Weights of a small image classifier: 24-pixel images, activation silu.
Rows from block 3 of a small image classifier, named by matrix and row number. Rows with one number within an expert belong to one neuron, the router's apart. Each number is 500 + 40 x the weight over its row's rms, rounded and kept within 0 to 999. All counts start at 0. Numbers have three digits each. After the name is the row's rms in percent of the matrix's.
Before each expert's rows are labels from the 100 images, of 14976, where the router gives the expert most weight on average: "top examples" is what is common among them; "patch colour" is the nearest of a few named colours to the mean colour under the peak. Only what is clearly more common there than usual is listed. The data: views of escape-time and Newton fractals.
# router: router (model.blocks.3.mlp.router.weight, 4x192, trained with AdamW), inputs 0-47
# up: expert up (model.blocks.3.mlp.up, 4x384x192), inputs 0-47
# down: expert down (model.blocks.3.mlp.down, 4x192x384, transposed), outputs 0-47

# expert 0
top examples: warm; Newton basins of five roots
patch colour: brown
router.0 104:582451472473560423492546490567574442490463493477499480529523564520474527521461515512490544578577513423565529587494505465498456415505499533477539
up.0 098:467509476502523516475553526575397494529491441477526542503496507506519478481474542505517550435520566466467485515558517414396503471441448540553516
down.0 101:539457473503468540538503377526469422461501554457528518454426547552489509546421505491486493534509513449544494558554504534479505499451472530530506
up.1 100:476521494473483478563502544411474508554441452492480507477472551451501456523521516512485425454503463519570507500495403456493541456498491458466551
down.1 110:516488488486531490477477442566528498523535539425482535484514542519519501421497502553484480472472497508474506536437548521384497458523504573534534
up.2 102:543519486449520463534493541523534453537489519558547539515518463417516483494417476536450551460536457522512494538518478413510504450524475475506560
down.2 102:537454558445435432482548510522476484554506492461465421536497554497484548470520533477501571486497531438543522494440542481472513508455499479545479
up.3 093:594534577407464498550513487432544487590455483502554426556481492511512461527457524535527443518432469526500403542561496471422466538447498526506467
down.3 101:415491546521561562474416466532531462433494523445460520499521497466548582464478518447419497516535522445483438467495429523562496460428534524562491
up.4 091:522543523445491454556480478572501545525457565473519494557496460455459491449450426516519533450467505465505526430536574550531500474466518429523493
down.4 099:469466493532554493560486430455549481474487464414469490508505453484536530566416513566513477522543455467482514558537529466559503533508506524516483
up.5 091:526501423431449564508418470451420495442539482482528553472451484584484486526494483548519431495541491499537464464581542469562468395512507524516509
down.5 095:509539511560543456465496469524556524475506503540498519558491538460455463442454522440514465475506534505520499461499461480465544546509459553505492
up.6 092:539518510499496486445419484525538508479503561494519536534502526576543538485488513546600504453434457465452524534541443430515482510593556499436487
down.6 099:501477526543480525499491535427523474517506489489536479519543460408482445507609503511519482491434507441495473536496511520474484486412509488490499
up.7 098:505542499544433485509477527492546512523556481433484533423484490486522554476517550503492481475581507501436507518469448478508527483515547460505501
down.7 089:554495417483495487433488539489500577486545569555562507505516551405444526528472493523514475513468491463463500580503578490476472465501433564481484
up.8 097:487510510517444509506464473532533536450517529497550542539494491481558567501445546472481517480553556532527430494525481504418464459443564488444482
down.8 087:481549491528543588539530443510493443498485484430505483522542580475484559577520539540464505567514469502500546487462498541546520489546524448475517
up.9 090:486539561482526541529506449468442520488429476505475477531434441504453539542467558522479485510520540484543495586537495568490542552565574434585460
down.9 095:546466475539507507456494508604444433528452478433483512576552489481601497412533488549555591493492483477494531553570546519540488512523489535494539
up.10 096:487462557499497550515560453475515532479463548499480506487489446487494475487512475494427509449489519491508554499529533485506494567482535516605559
down.10 102:564497446543558436490487532428548530560494510503436459478476542527452465499519506471580439558447492511506466462550504553494477508546440489519460
up.11 105:498490483362524551512440528525447453459437399471519491460574573488430497446478532524558504421478514476530486491533482493391536447454532554477489
down.11 095:532554489578548486516537484578429518426548465465499503514485453563505520482465481421443524531457475459464455585538557468562505511486539500453495
up.12 096:429516504526453596532499459504452510440528532521444491585485461506583510420487515468503506506490552447463447505485431507446503491461615507519515
down.12 097:491523457480567461448492449514513477566536497436559532522540493497487543560476522504505411470551500542507492468508517534479483509412443536505516

# expert 2
top examples: dark
patch colour: black
router.2 094:497505507528514513483496436467542566464529473480564535474434421535562527549486460466564505449487442551450470543437545506525560538510522460492550
up.0 099:515421481510538485514515561511434497461551507469448476485477498500477502557510561532500532471514541554478510518563533487474546502487491526507458
down.0 099:520499436475551537501492479539486505516467461537562516454522553521501450549572541522441510502494520544511503511450545458494476563548479476486571
up.1 149:482467473453479521564516467485548501482547480441463521483456400524497546473462532501497484495441502491429518464466549478506473545505541540447484
down.1 145:503540586551560455477431433469513454543462518533518580507575453535491496469439484529474468483514507462525543445464511485474438496520442514583493
up.2 105:483535462505476545500431502527576512512444535499468539515517494509492513540500465501509490490507528527500456497504471628418515482500493543500527
down.2 100:495480488526515539555567501429548516521488473550496507527460526491553507519488448529522452426544467457447542501561483492463418447485458485492575
up.3 098:441516508438482519498469489506548561523533502528509478431531546501461560453464486508491530525503531526510458546550483456551498544494479533473424
down.3 099:591482558481448496527530523507491457554461488445464529523527533489521465527490566518502410594555478436470480429516446481489514474407542555470465
up.4 109:517492468459504448537465469502497545470527489496552503565517480459492504438478464466478510577468393534521481492508447461471457488562430547458531
down.4 097:509536503488466534451606476498424490478459479446483470475542532517512471499500505547524476483560540475557444499491559510473487481539489435517490
up.5 099:536560564430569564494463550532533575446546463469488525549512452470509514572525493512525469510479539491458529459515483536532504434494448499463484
down.5 098:505471448414435471530445501535499487463464561472489529510554519457502488517521515503479522566510449548521468523426515498523443504632524460527488
up.6 105:522513486513474466467496521531489485569470537518541458450477536472583521471459447554508436452572487483589573503451512437451473461393565558484522
down.6 091:504531480462470459553471507505432481411492493492533415481470412448449457491498523512561439508495581562508541557466501470586480535416513495513502
up.7 089:502544496537577518510491478458566476435469493535500584553533501528550487553530522514579473477493557479491518560457415523546527480528500560538409
down.7 095:481448522533525451456488520508495483458542480535505473477465475458539507479527527529473527478509567528380473537577511462491465487547530496504496
up.8 096:485523552500531471552438441507521526510541507484555520503535459526510523452552538529511554477551483478475515555523571543523492445479549447478489
down.8 104:454457508498490533500463526474508541553456496537549513518487446481495474443526558467504485464542481480517550568490498519502516553521443479546481
up.9 099:557443480498480415573428569540531446502517478550503470482503565545474441456543483526457539505623509496497507449520469536514565515498587440446485
down.9 101:594439517492543493464480523479481528440476488567555458428489494492525474558515495514513488533468486501476458441567450515499521492459565523496484
up.10 091:538464470509461529485490537472509462473431521522501486507535504467502458477452532542530453509450509475473405504521462486497486545498536455500510
down.10 099:484514450530483532526565508521582570521478576497521503516406530551493488576502472492541521520475481530454510475470503521554528402438439444580495
up.11 100:544523505546500517500477492476559513544540492516468536519453508496472490550440488521521498441485522490587469563516466505488503598563466496519508
down.11 104:494492481527477524492486481602521527561517463549483534517541508485559496547518496581530484438495450475374514562510483528510517426502397442494588
up.12 098:516506529498486493476489500487522526580472461434462499517480484436454530571511459451471498546544516541503493456513473563506494445546528519478543
down.12 095:480515518491500446545563514539481519510485476431472549482464539546474498481498575530532488467513518505486477487435502446572521496592509512586448

# expert 3
top examples: pastel; cool
patch colour: pink
router.3 108:483516435483488482542503542435515518478558442532514515527429442550557545539554466491522481444452493447477538416506476475501510525476491542444498
up.0 098:451527472498509494544458422511550519483535534523469449474510476541543489547448542506501538531528462549490533397529528382547460525405453543515474
down.0 085:453433491488529449506521549536493474477515452524579477464545476427516470575486487523459516550513423531501491523456460515462553472567570569506531
up.1 097:504492523520580398449511517546522609514439544468411547489509452551548568503480562524540527549530549510417411432521523572506495495465445533497525
down.1 090:557471512519488557530530435502448465453498525548567479525572552534557460532506500534497462545551447546571514505490492491464598480501511516562506
up.2 091:487483506509499413497544482518510531540569511513528508493531539556471496466459509503475478460539530531447500485465514406482475581430477471448524
down.2 097:521488562474534534488463575434462504516410519478531549518543531429549499476470479546520488467497531471462500484488540517542502409489417546541486
up.3 115:541480463481495485548591459537524511563490507472530497523511487451511593450498553458460520540422451498423460452489532459508515455570506579494494
down.3 111:458581484451515465468485439494491418421530453516510523533526461511522490472622469478452530515540482509586490564427455485534530498498482534524492
up.4 099:515499495470508559504471473443467484550491499553488519504530488429508516433486418458483529536562551472552480543509492526422491447493473507496500
down.4 099:508411476524457522525513495487470595465512457427502450550487472564555414491534568508512432508488502526492454518528465441467518485494480524490480
up.5 097:457503522460532417581470484542515511544522504513523529492476495590519476519578506503500526522539538538443426532445460549513548542546483497501514
down.5 098:516538527577566505450486452505507542452562433563524477485507501509452514496493533464547443532477555508538461504504467506463527545473523529483457
up.6 117:501476492539472549479516579509549574522490460495481526553561475469492411476481521442492477484479543458482464482623534538459462535458515543517443
down.6 104:491445541469528514440534477463499488442515445491499467443491377476519525503518459487494539435497517554521491515491501456543422503476448513559526
up.7 094:434470508481488475545529589439498541526559522483528450416540499508528451470540498552512466525460438443568460550546488492530501507602482544526437
down.7 090:562522581548493600461508582507489486442441521436542517494449512470474543462494469502487516458440499431515464492530517489510519529467507504586566
up.8 098:453489551490526541469560598458421431513439500465515543458491507428472475444539522570469482561509484562493501472534457627538539463510541451423483
down.8 094:481506373483521479523468537474425532500471506516518476540537462476495472531477606501500465522528464473505552506499474493469539496473497473428523
up.9 093:487494458473397433457565528481508536540540413475488592497495504490486520498515547476479483467561510460434505501508471540515517515568520517464539
down.9 093:502572537567551551487480456468564438551439497436467535526558528463515466475501492485542559433528512501462450485482461490471423594481468460548492
up.10 090:480556460539551511512526485486459494532472557563481469481512495511525520492539495502505480460496448479402461588565511541447525489483516552539496
down.10 092:510479486518536534520464557481533546445420516484523569472516487487563556451515418536453505526466492539542530515454553406514502524521455516473480
up.11 119:529448402507454529486540457564559478479564514411453489455525481484485499506510533481484495558505487552493483470566555516539530464462508515435507
down.11 103:518458532539573564449522501402573522445496475440493449421512580489527489509485533555485494573560494539513528598475477409509490438476509471528472
up.12 088:547511484541412542505485486571519495552559517451475584477474482476434460455474522469558514488508491449431463504469430544545523424487477542523534
down.12 099:474471532544478464441496515523457491516542477531496423465606535496635580519505552454449536476493472494476515483556520476469525541468524477483514

# expert 1
top examples: earthy; grey
patch colour: grey
router.1 093:562582540480476485598484434475452434483491521523532477494539513530548468509430498493551482526523424508523485482494447475441487519551514537533504
up.0 102:536458489521517464503458486544524468429391517493516459533436473502487567455520616579470493505430511545465540462501474522507417505514481421595567
down.0 091:604464472474494497433462463440476540519525575499551507411568471516549368561481492549441519584520478534450436455461518547516507450513591535478508
up.1 087:474479476494571479439511550530534489489545526501487442554556507468577513476532523466496451499515531525447483492585536531534491516525462508544504
down.1 096:408531524441508491558564523526430450512478479559484569453496453449476543501486485486495486472520430513508479552450475446501450482514490527401455
up.2 095:569439434523528531462538538518571446507540470498543485402490483499515541495524457515564478480493527446477516474498556570480478566530503543548506
down.2 099:482451501457423528491547452500519554504488542520477510546532513551449483518541488479470505519492455570523548506461472511538448484481509506442493
up.3 124:514542541510547447537522508423505531551518529526542514478470514430534548472435519501491481463483484498457514507461398479493509473522490491488554
down.3 123:582537469493499528543461526526415524477498517493475477506474546592521545526521489555532506514519524478512518554537510512541532506473519478491491
up.4 088:481505522500498514539516466465520585568502495508528523509493556488491471451513505478471438470550481456504491510500459533489530570488515593493463
down.4 097:501505481534525564483539517553473438481474494479501482553425503502483590572497458513497425448552539488522437531513476467458441519533435443477556
up.5 096:482481497527572554453468435451529525505467487487462455491534463537508461464503542519493512486495497514488542490492466431495445439404517507582531
down.5 102:561530539481484449528441521475525531484404511478519547481455484487422452461514526583381491482563472465506499511532537509534526493480526441451555
up.6 101:614470513497510480514523526483488546516540570447525531430448505470462424403510512462475486441539533482549550537496526505478468540495446502534493
down.6 098:486561533521484557513503531590528466548462521452522544518444416518498525572516498453567527482498495564481517484565580547509469485604500529523498
up.7 132:551497485554471573481424483480510518495521481487550513522495503458468496559415496519460518484412566490480424488498569522501500522482478582433500
down.7 133:461465421478525483532481566489490518493502466511438478521528481473508535504476473568476429511514501461478521483525486492510537528528516548494539
up.8 099:562547508506466520472512563494506525466462450434477466551453454451512518454465472443552526441550500511510572470503588490469468540545487587528428
down.8 095:517512506492472456513477395542429540547581538508474501490496526545553560473528533538461451463482536504494505506455485489419510461543473507469527
up.9 095:550499547447552503470507494547465482544530577506529434500458512449487468477544455459581556463573517473495512500555466529473434466511511533529477
down.9 094:404476496468451538512472513517522426519494568498472618536479584442539553498476498540504599467531466464489449473492542534462502569487487508510512
up.10 096:504535560531521468489471480529585501502507539480479469499503520472461521436531505525500585523469500513460529494466399565564448491514429461445439
down.10 092:398572538466464531543565555556484394530496496426448482466452523471492472573483539513509468485465522487462466536421561518504557568505507516571563
up.11 096:447508564532541533481496523504495544525547543533419518471519517472565478453565489465526530566425452494475596518560505552535473416504517504492502
down.11 102:486485543443513476478505509439473511506543474516517490466510468505527511541455441462471464494496483553553489499537448515460548454470577466413471
up.12 190:461518500490516496557452481398534551486514493550505524503395431478479472501508476487518441495504482534442501441521470452517502522517569481445473
down.12 201:540500400469520482550572598453443544450502495507516520499485520551516529480503519547513491400490499529483464485530506502551517413491510500540508